From a checkpoint of a small model that answers yes/no questions on an image's attributes.
Training: adamw at rate 0.0025, 18100 steps, batches of 256.
Data: trained on procedural textures in two colours, tilted and lit, 195000 training examples.
Rows from block 15 of the image encoder of a small model that answers yes/no questions on an image's attributes, named by matrix and row number. Rows with one number belong to one channel. Each number is 128 + 32 x the weight over its row's rms, rounded and kept within 0 to 255. All counts start at 0.
After each channel's rows are labels from the 100 images, of 14848, where the channel reaches its highest value: "strongest on" is what is common among them. Only what is clearly more common there than usual is listed. The data: procedural textures in two colours, tilted and lit.
# conv1: bottleneck pointwise conv (encoder.blocks.18.conv1.weight, 96x128x1x1), inputs 0-127
# conv2: growth 3x3 conv (encoder.blocks.18.conv2.weight, 24x96x3x3, transposed, each kernel summed), outputs 0-23

conv1.29 [132 163 129 157 132 127 126 125 155 130 161  79  97 133 127  82 155 124 133  97 192 168 144 255 147 123 129 153 141 132 146 136 135 149 110 152 130 178 157 156 126 136 151 110 135 120 169 134 125 133 128  89 134 109 119 130 128 133 147  99 123  49 139 130 129 111 130 223 121 180 216 146  90 139 126 130 128 129 134 126 126 132 138  89 126  93 123 168 136 196 167  96 176 136 201 133 130 169 127 105 118 117  98 208  65 128 129 149  90 113 170 132 118 129 165 130 127 126 175 166 157 157 122 128 128  90 115 153]
conv2.29 [145 129 131  90 122  83 176 107 153  82 166 135 125  88  79 143  61 107  98 110 107 123 164  87]
strongest on: seen at a slant; fine scale; rings

conv1.32 [114 142 126  93 108  81 140  80 131 127 132 127  80 144  41 103 103  86  80 161 184 136  96 127 165 119 120 155 162  96 131 174 146 133 128 104 132 113 143 126 137 138 131  71 129 115 139 218 114 127  79 121 120  63 188 127 165 153 135 161 140  76 190 125 136 179 142 126 137  96 200 127  59 178 114  74 114 127  90 108  71 147 132 119  76 111  88 127 136 174 159 124  93 138  95 150 143 126  92  65 147  96 127 132 160 150 133 137 129  69  96  92 114 169  61 129  99 126  68 127 152 142 145 135 129 125  99 112]
conv2.32 [131 139 163  73 124 133  88 106 143  97  89 137 121 151 128 141 146  83 112  53 193 112 168 109]
strongest on: checkered; plaid

conv1.69 [129 135  61  92 148  82  71 125 133 118 123 118 131 146 134 127  71 123  81 179 138 231 136 126 138 100 137 118 150 121 129 149  94 105 128 150 131  92 156  74 148 152  72 115 129 159 129 128 134 109 128 155 134  71 128  84 105 118 173 137 131 119 146 169 145 153 128 102 135 166 121  86  96  62 105 109 121 175  98 114 137  73 128 132  41 128  53 138 119 106 116 116  82 129  75 153 150 168  93 131 111 125 131 130 122 151  86 164 111 132 131 123 105 139 112 123 181  39  61  29 114 135 145 178 140 125 130 141]
conv2.69 [187 122  72 125  81 131 132  81 141 128 128 146 138  92 132 119 131 105 129  27 136 125 145 149]
strongest on: triangles

conv1.49 [100 108 109  74 127  82 129 127 107 153 125 117  74 128 124 127  67 167 106 139 129 154 101 100 122 118 106 162 101 147 133 128  70 202 129 129 111 168 123 124 160 128 144 123 129 183 127 128 128 143 129 176 144 128 113 115 114 158 162 131 113  86 121 159 154 109 128   6 106 127 125 140 127 125  24   3 127 110 121 126 129 126 141 137  64 170 131 148 145 125 149 142  84 139 122 128 107 117 135 135  87 129 131 136 109 128  80 156 119 139 119 128  87 127 132 130 159   0 105 116 168 128 137 135 174 136  95  99]
conv2.49 [ 61 129  53 119 115 121 124 107 192 178  97 110  92 115 156 147 100 146 144 125 148 122 163 140]
strongest on: crumpled; coarse scale

conv1.63 [153 113  83 125  90 133 144 133 138 118 141 127 129 105 151 130  70 126  84 155 135 145 133 127 127 149 130 126  39 128 128 152 131 170 120 133 130 141 103 126  61 113 133  47  64 106 120 147 128 148 144 109 110 110 129  28 128 131 155 136 128 141 170  90 128 134 129  84 122 128  77 125 106 127  77  77 145  97  74  99  98 111 144  94  71 123 125 156 129 127 109 131  97  53 134 126 126 166 165 113 119  48 118 177 141 130 129 127 132  19  80 128  60 128  91 134 105 107 125 120 118  91  42 104 158 126  86 110]
conv2.63 [118 117 105 108 173 160 112 138 193  95 101 114 126 121 142  53 128 158 131 118 189 116 182 123]
strongest on: crosshatched; coarse scale

conv1.90 [108 130   3  61 130 128 149 110 118 141 126 128 127 138  86  96 133 179   5 110 129 163 146 128 130 122 121 109 144 114 155 132  79  96 118 160 127 151 177 139 171 146 117  97 114 135 131 145 137 130 182 130 128 120 125 126 219 156 178 128 130 113 141 147 105  62 123 113 156 128 126 128 124 135 126  88 122 115 140  49 129 127  72 141 102 111 125 143 133 157 107 129 128  87 169 137 137 123 122 141 118 107 134 115  93 213 164 198  72 127 131 127 105 110 116 100 150  41 123 110 129  74 100 128 124 116 173 129]
conv2.90 [176 109  77 160 102 123 124 126 184 124 140 162 144  74 142  90 129 156 139  56 133 111 172 137]
strongest on: fine scale; checkered

conv1.58 [129 165  69 128 128 135 113 129 126 166 129 172 160 126 118  76 116 129   1 149 151 137 127 130 141 137 141 125 136 136 132 161  96 130 132 111 218 163 128 135 127 108 117  81 104 105 128 176 127 128 128 103 133 129  93 144 185 116 136 105 137 163 152 150 173 130 125 123 160 124 121 136 106 131 126  55 126 128 127   0 126 179 181 114  42  94 135 134 147 134 209 123 129 208 146 134 126 151 105 130 135 102 126 147 137 142 172 123 125 101  93 128 107 126 131  80 105  99 127 118 127 130 117 127 129 129 137 174]
conv2.58 [ 93 134 118  97 121 213 114 126 166 114 119 150 146 132 148  93  99 194 136 115 179 114 178 137]
strongest on: checkered; fine scale

conv1.23 [130 169 127 107  52  94 128  76  83 123 110 220  86  67 116  91  76  96 109 132 161  56 127 130 126 131 123 129 141  97 143 129 146 128 147 130 164 155  83  48  81 136 155  62 121 139 128 157 171 118 126 130 124 169 132 117 127 118 125 134 202 154 111  62 107  99 141 104  96  86 132 128  36 128  91 118 125 103 123 114 110 100  91  93 113  88 114 114 149 145 128 159 166 130 112  39 128 125 104  77 128  91 141 132 143 128 170 140 134 186 134 127  69 122 128 147 131 123  92 124 164 112 138 126 126 129 160  61]
conv2.23 [107 170 130 120 167 133  96 161 147 153 130 131 112 115 134  15 130 183 124 127 166 132 131 134]
strongest on: spotted

conv1.75 [136 123 142 145  88 120  99 131 130 128 140  72  97 223 116 117 128 109 128 107 141 128 126 130 149 116 126 137 128 215 132 126 213 140 108 100 129 157 156 119 152 117 126 113  90 110 140 170 129 153 197 143 125 126 141 169  69 152 129 116 152 134 112 100  52 167 141 130 165 150 163  95 121 173 144 130 132 162 200 128 106 189 120 100 200 184  99 158 129 211 164  74  93 106 108 130 138 129 106 118 149  66 130 127  89 132 107 106 162 116 114 124 101 209 164 124 133 156 128 137 115 125 136 132 129 224 101 117]
conv2.75 [119  75 125  86 107 105 102 116 140 153 134 125 112 126 141 168 102 112 178  60 144  62 121  78]
strongest on: seen at a slant; fine scale; scaly; woven

conv1.68 [105 133 128 107 131 128 114  71 138 141  76 171 129 128 168 128 103 135 129 176 245 128 150  23 128 146 117  79 129 173 138 128 123 108 120 180 146 130 143 153  18 130 192  97 128 156 118 129 129 113 141 106 125 129 128 101  71 159 130 152 152 123 138 126 153 118 128   0 130  97 152 128 139 135  87 128 129  73 135 140 129 136 120 124  79 146 134  76 128 107 141 166 109  73 100 120 126 173 100 101 107 129 128 122 153 129 138 129 126 130  79 129 128 127 138 142 141 123 145 115 162 115 153 136 127 127 124 125]
conv2.68 [ 51 209  66 126 131 115 117 155 143 141 120 145  97 121 120 143  93 150 143 129 135 130 171  93]
strongest on: crumpled; coarse scale; spotted; mosaic

conv1.73 [130  60 128  29 187 134 115 129 134  87 126 121 112 171 148 163  35 103  94 105 159 183 120  62 125 130  86  66 129 121 147 133 113 119  54 124 105 135 141 143 131 112 169  57 129  93 128 104 122 117 101 117  90  36 110 127 124 191 129 131 128 129 140 109 161 128 145  56 127 113  64 180  76 128 104 103 127 155 149  82 124 139 144 136 110 150 120 158 110 123 119 127 103 125 137 148 129 125 138 127  88 128 104 121 122 133  57 108 120  92  62 128 127 165 147 146 168  65 121  86 115 164 102 147 100 126 131 131]
conv2.73 [167 151 122 143 104 140  82  77 142 116 143 131 109 124 154 126 109 123 145  28 184 131 158 150]
strongest on: checkered

conv1.78 [128 144 128 100 117 118 108  86 131 128 134 149 120  98 124 128 137 163 248 156 131 128 108  34 128 128  29 126 131 108 155 135  79 138 127 121 104 126 113 111  90 105 148 133 194 121 128  70 107  98 132 138 154 150 104 101 109 122 165 124 135 100 158 140 132 127 144 128 104 131 149 157  92 112 143 130 206 126 196 132 118 142 124 113 112 130 129 120 145 130 133  93  94 169 164 137 128  77  86 114 134 128  47 127 110  18 150 131  78  86 101 128 152  99 162 129 111 108 103 104 111 136 126 138 126  23 123  88]
conv2.78 [128 127 131  64 117 132  93 141 129 139  34 141  54 134 128 158 130 118 160 129 133 169 146 110]
strongest on: coarse scale; seen at a slant; cracked

conv1.87 [127 177 128  85 129 142 123 114 106 122  12 121 126 148 127 122  80 132 127 112 217 129 128  94 128 131 123 141 128 153 128 130 123 130 137 136 126 141 143 133 124 130 188 117 128 160  10 161 128 147 117  90 127 135  82 163 183 164 104 128 143 158 152 141 173  91 128  24 114  42 100 145 149 136 115 127 122 156 130 128 132  81 155 128  96 126 130  18 142 112  54 134 133 125 119 128 150 103 117 220  99  85 154 151 168 129 131 144 124 143  98 116  95 128 129 128 137 129 112  93 112 104 139 128 143 128 119 128]
conv2.87 [ 64 242  78 131 138 103 134 142 127 121 116 141 122 105 117 131  97 133 107 135 154 132 134 101]
strongest on: checkered; crumpled

conv1.25 [112 128  32  62 135 126 144 128 124  90 129 178 144 137 127 149 145 147 130 147 129 185 127 127 116 120 171  59 172 167 124 129 102 125  98 183  94 126 171  81 133 164 154 126 136 161 125 169 168 149 114  64 128 145 101  52 129 117 128 127 129 128 102 149 152 104 110 108 143 127 103  88 149 156 126 124 116 127 127 116 133 146  87 127  72  54 132 156 131 147 129 124 147 133 123 132 184 117 123 145 140 126 142 132 141 131  59 155 104 166 120 128 122  23  84 116 124  81 138  19 118 203 126 123 200 126 105 129]
conv2.25 [154 127  46 148 100 119 132 104 134 148 145 166 133  26 113 112 114 147 133  97 152 132 132 134]
strongest on: honeycomb; grid

conv1.61 [122 137 138 129  56  37 125 125 125 101  95 129 124  94 108 109 138 142 128 130 222 115  85 136 124 128 132 104 162 169 138 182 101 148 127 153 184 111 103 131  95  50 126 116 104 128 127 132 122  59 147 121 157 128  95 119 143 141 154 129 150 129 123 141  93 124 128 139 126 140 104  76  89 161  84 130 143 158 128 116 123 142 129 123 104  58 121 110 143 124 139 159 125  75 108   0  68 180 180 128 105 125 128 136 115 128 148 180 127 132 128 205 127 128 106  47  97 137  85 128 148 124 145 115 105 139 105  66]
conv2.61 [128  83 132 142 160 139  94 228 168 168 148 129 124 147 114 105  85 156 120 127 124 121 169 158]
strongest on: coarse scale

conv1.82 [122  96  94 143 117  98 128  99 180 114  95 140 129 121 133 128 137 136 131 201 124  78 139 146 101 136 130 124 126 126 102  84  97 147 137 202 166 121 132 123 128 164 167 153 133 142 122 129 108 104 143 104 145 163 125  96 195 139 111 102 108 156 173 130 219 146  69  55  82 117 128  90  94 139  37  28 108 131 109 111 158 128  92 120  92 111  89 112 127 107 130 111 144 154 150  45  92 159 130  75 137 129 128 106 128 109 133 176  94 115  85 125 123  91  62 126  55 126 139  74  94 129 166 123 138 141 128 115]
conv2.82 [100 146  16 151 123  96 131 120 139 130 148 117 113  59 130 124 113 141 130 126 167 158 122 151]
strongest on: studded; labyrinth

conv1.94 [166 159 146 132 123 137 129 151 127 125 106 124 194 127  92 119 127 120 145 136  80 112 122 128  92 164  90 108 134  85  64  92 131  97 137 126 147 138 123 116 139 127 109 118 127 129 129 126  55 126 130 133  88 226 143 129 115 110 141 129 107 179  60 127 112 139 120 136 174 136 132 138 107 125 130 183 129 141 128 124  72 140  94 103  63 130 172 125 120 142 167 120 131 225 129 106 125 149 128  93 178 124  48  87 121  60 114 124  68 133 172 128 131 119 204  87  46 168 146 153 127 208 145  78 137 128 157 141]
conv2.94 [144 123 130  87 119 126 123  96 151  70 172 103 106  85 101  96 199  87 130 108 112 134 186 141]
strongest on: crosshatched

conv1.80 [128 117 186 128 128 145 129 130 123 136  56 166 136 119 162 180 144  85 128 125 128 126 127 129 132 118 125 148 107 128 160  27 128 128 129 135 138 107 149 126 112 147 128 128  75 109 123 127  77  85 137 201  79 130 135 125 149  47 114 117 131 119 131 125 137 144  27 125 189 130 134 110 128 120 105 107 131 193 128 135 104  93 128 125 134 181 138 140 131  50 148 133 120 154 143  66  65 161 103 160 170 135 128 127 157  87 143 106 126 110  75 132 152 128  27 138 156  83  78 126 148 185 175 183 153 105 122 116]
conv2.80 [109 155 102 122 125 117 158  72 144 106 152 146  61 120 122  57 124 140 162 199 114 120 145 107]
strongest on: cloudy; marbled; blue

conv1.18 [125 129 126 127 144 150 150 126 111 146 131 128 150 179  51 121 135 137  83 122 129 128 139 215 128 143 172  99 197 167  99 122 148 137 153 129 114 104 181 202 113 129 125 103 106 127 140 193 128 167  91 132 161 135 184 173 190 128 148 134 135 165 128 104 129 117 126 132 153 136 120 129 159  98 128 142   0 129 171 128 185  97 153 125 150 117 131 132 129 195 129 171 127  38 133 135 155  85 153 115 133 127 129 128 128 147 135 133 142 114 131  56 128 125 124 127 108 174 144 128 117 106 123 110 152 190 122 123]
conv2.18 [110 152 140 118  81  90 129 114 130 143 161 133 178 143 110 181 126 100  50  95 170  89 128  96]
strongest on: fine scale; scaly; crosshatched

conv1.46 [ 46 129 128 145 109 160 145 114 125  83  84  79 128 123 138  86 175 119 132 130 138  72 132 125 129 129 129 169  96 135 196  90 140 124 130 165 158 128  92 126 131 147 112  80 117 163  96  39  40 149 122 130 135 128 141 121 116  86 101 103 127 122 128 151 123 137  92  53  77 106 131 100 128 150  96 130 133 131 108 136 146 117  80  92 118 167 176 122 139  75  94  76 124 105  82  53  60 117 136 143 114  93 130 116 138  95 127 132 130  81  60 177 107 110  60  84 149  94 169 175 108 136 123 159 125 137  75 128]
conv2.46 [ 96  95  53 117 123 146  92 145 168 126 169 109 132 103 118 152  93 175 156 194 130 125 151 103]
strongest on: cloudy; blue; marbled

conv1.45 [130  99 127 128 109 123 118 163 167 138  97 112 127 115 174 120 121 125  87 147 146 126 130 127 127 129 177 123 139 130 155 150 146 117 129 176 165 131 128 133 127 151 141 128 148 148 137 255 137 128 130 151 124 116 199 138 132 144 119 132 142 152 129 131 100 151 132 116 160  53 165 127 140 146 129 110 109 133 173 126 128 157 107 133 139 108 127 136 136 101 141 128  96 132 128 128 120 126 118 101 139 127 153 125 115 197 172 132 149  90  95  96 124 128 128 199 111 126 123 106 154 151 125 128 122 132 195 128]
conv2.45 [111 147 136  92 122 149  53 131 166 133 120 141 119 136 140 151 102 117  99 115 211  56 134 121]
strongest on: seen at a slant; fine scale; black

conv1.51 [120 109 141 113  77 149 109 128 129 133   0 136 125 119 128  90 109 127 127 108 155  83 155  94 135 132  93  87 138 175 128 120 142 118 113 142 129 135 115 193  85 152 147  87 127 148  56 148 128 139 110  93 125 193 153 128 138 146 123  98 125 163 153  58 114 132 106  39 128 100  98 134 174 149 128 128 128 108  79 128 125 121 115  80  80 129 123  51 140 126 114 118 144 131 163  89 115 107 172 107 146  14 128 115 111 132 125 122 123 154 115 128  53 128 129 167 119 117 129 121 110 160 172 134 125 117 118 138]
conv2.51 [ 87 216  59 127 152 153 123 140 103 119 127 137  97  99 122  93 153 172 136 137 130 140  97  91]
strongest on: crumpled; cloudy; plaid

conv1.83 [168 139 129 140 130 126 132 128  93 131 128 178 180 131 170 118 149 128  92 124  47 133 107 255 125 121 128 181 131 160  99  38 148 127 134 136 134 127 148 124 144 130 100 129  22   7 147 153 128 147 129 131 102 136 131 142 106 128 111 130 130 122 141 110 128 148  64 135 142 146 128 114  87 175 135 138  71  78 129 129 127 177 133 126 140 135 123 126 146 133 142 113 129 127 129 132 141 124 130 121 130 123 129 107  74 128 130 131 131  60 133 128 128 121 141 126 125 131 129 128 124 125 139 126 124 131 127  92]
conv2.83 [119 142 132 102 132  92 159 129 146 131 150 133 125 130  76 111 125 113  29 143 127  46 142 115]
strongest on: fine scale; seen at a slant; crosshatched

conv1.65 [156 158 128 112 138 111 113  91 110 128 103 181  66 171  81 120 177 142  73 126 139 126 127 131 128 137 123  91 128  66 180 177 128 129 134 187 156 103 126  65 183 170 202  99 131 153 154 255 117 122 156 105 129 126 202 150 111 165 125 150 128 142 131 131 128 177 137 118  86  59 137  90 152 128 141 127  60 164 171 118 183 101 126 139 164 107 162 127 119 136 117  96  68 123 123 138 126 127 104 143 156 142 139 157 169 154 107 159 127 128 126  89 117 129  84 115 121 139 133  99 139 126 123 131 149 172  60  83]
conv2.65 [122 150 131 114  91 134  52 105 137 114 121 138 171 136 155 186 107 133 138  92 209 137  97 109]
strongest on: fine scale; zigzag

conv1.15 [117  81   0  93 123  91 166 135  89 129 124  85 179 125 128  98 111 100  94 146 128 137 148 120 127 116 113  90 136 166  95  98  80 143 128 103 120  60 169 147 118 188 156 112 140 185 132 152 132 128 133 120 134 145 126  84 134 104 137 106 116 105 157 139 141  50  67 112 130 128 109 130 159 103 114 106  81 128  96  64 129 114 109 116  78  45 126 134 166 118 139  80  85 173 134 130 152 130 139 128 134 119 128  74 123 144 169 195 153 168 142 130 105  32 127 143 120  82 135  96 103 133 146 122 111 115 165 132]
conv2.15 [133 140  34 143 125 103 108 103 147 157 150 158 146  63  96  92 118 162 140  77 132 122 131 138]
strongest on: crumpled; zigzag

conv1.22 [132  90 177 114  99 125 117  95  78 128 124 131 131 118 113 123 110 109 134 125  99 129 115 123  47  71 163 145  96  94  95 132 125 119 131  64 128  82 115  34 134 102  54 145  27 133 114 107  64 164 130 150 128 128 167  80 124 126 138 131 124 119 152 140  50 102 179 122 124 136  73 144 120 166 163 127 135 146  90 115 103 128  76  95  67 127 153 125  40 137 110 126 163 114 120 127  80 176 142 129 126 111  54 147 136 111 140 104 147 143 129 142  81 176 112 119 148 130  91 143 125  99 127  98 133 192  99 128]
conv2.22 [121 131 163 119 115  73 128 145 136 128 152 107  84 113 109 108 133  72  38 104 129  67 121 122]
strongest on: furry

conv1.85 [155 142 114  97  90 123 123 127 161 123 130 203 171 102 115 114  83 151  75 119 126 129 135 134 127 100 125 152 122 166 129 129 113 132 118 171 105 192  98 109 200 131 110  60  73 113 130 154 122 129 142 126 129 136 124 159 136 128  86 125 122 105 147 113 124 122 121  82 146 124 130 125  83 144  29  36 140 107   0  56 125 108 124 109  82  95 119 129 183 139  82  92 156 100 117 124 107 126  93 139 164  79 110 122 104 132 155 129 104  90 146 125  58 129  93 188 107  66 124 110  98 121 125 116 127 134 122 131]
conv2.85 [ 98 125  68 140 148 190 111 144 203 110 123 117 128  78 152  76 132 152 123 124 173 143 150 118]
strongest on: crosshatched; zigzag

conv1.36 [148 125 129  95 134  64 135 100 164 109 116  75 125  84 137 125 141 123 135 123 127 132 128 100 115 102 142 110 100 141 174 107 126 132  99 131 139 123  66 161 187 125 121 134 132 151 123  89 127 154 154 129 128 125 122 137  86 152 220 141  91 110 130  96 176 129 122  50 100 151 142 133  83 120  42  52 162 139 120 149 130  95 154 128  81 190 106 128 143 117 123 111 166 161 116 114  22  52 132 132 100 133  95 128 127 124 119 133  59 126 124 166 129 117 200 128 140  24 134 122 115 149 152 154 128 101 119  80]
conv2.36 [ 51 114  44 106 119 135 129 118 166 171 108 123  93 130 138 164  81 147 166 125 125 128 144 135]
strongest on: spiral

conv1.0 [129 129 113 142 128 119 115 145 219 129 125 158 119 123  59 146 126 130 118  92 130 145 128  86 124 158 111 119 120 109 148 129  39 128 123 102 120 107 123 173 113 131 128 147 129 165 127 128 128 136 135 151 127 106 127 129 103 127 132  93 112 133 150 139 142  44 130  34 126 126 137  95 146 129  51   0 128  83 101 100 123 124 155 111  62 140 137 134 121 131 121 164 129  91 162 128 107 118 144 113  87 126 131 155 103 128  54 135 132 133 121 140 105 128 147 112 139   0 164 119 140 101  98 140 155 130 107 128]
conv2.0 [ 64 122  73 107 116 135 120 104 193 169  98 119  77 117 128 146  86 131 154 128 138 118 187 134]
strongest on: crumpled; coarse scale

conv1.86 [128 129 137 127  83  86 129  74 182 132 125 123 134 130 131 104 111 129  98 114 107 118 156 127 123 106 162 166 128 139 112  72 163 130 107 119 157 122 132  97 136 126 127 128  20 130 129 232 133 196 123 130 147 129 145 130 146 158  93 124 170 130 135  72  35 132  72 128 186 123 182 105 135 127 153 128 128 136  91 125  49 168 194 112 124 128 144 107 133 131 141 175 123 160  99  82 136 213 225 123 128 107 135 121 106 136 163  55 150  95 116 128 104 144 119 135 102 136 128 127 120 135 129 103 156 179 112 123]
conv2.86 [ 96 136 144  93 110 126 106 128 145 148 125 130 102 147 134 123 118 126  96 127 143   0 131 103]
strongest on: fine scale; seen at a slant; scaly

conv1.93 [146 134  84 114  94 110 135 150  73 127 130 132 102 114 106 134  96 130  52 114 127 140 139 128 139  83 152 164 113  93 133 132  71 122 140 121 168 129  88 133 145 131 140  76  11 192 126 140 120 131 126 123 105 132 153 156 138 126 110 119 109 121 161  84 157 128 120  94 104 128 114 127 131 171  82  36 150 109 205  57 126 145 144 152 120 159 135 137 130 132 133 104 187 151 148  78 128  83 176 151 125 111 128 232 140 150  71 170 182  75 128 133 119 128 128 126 148  50  92 110 158 132 158 119 163 128 129 126]
conv2.93 [125 123 100 137 144 146 115 122 217 113 130 128 128  96 151  65 164 185 148 130 142 141 189 121]
strongest on: crosshatched; zigzag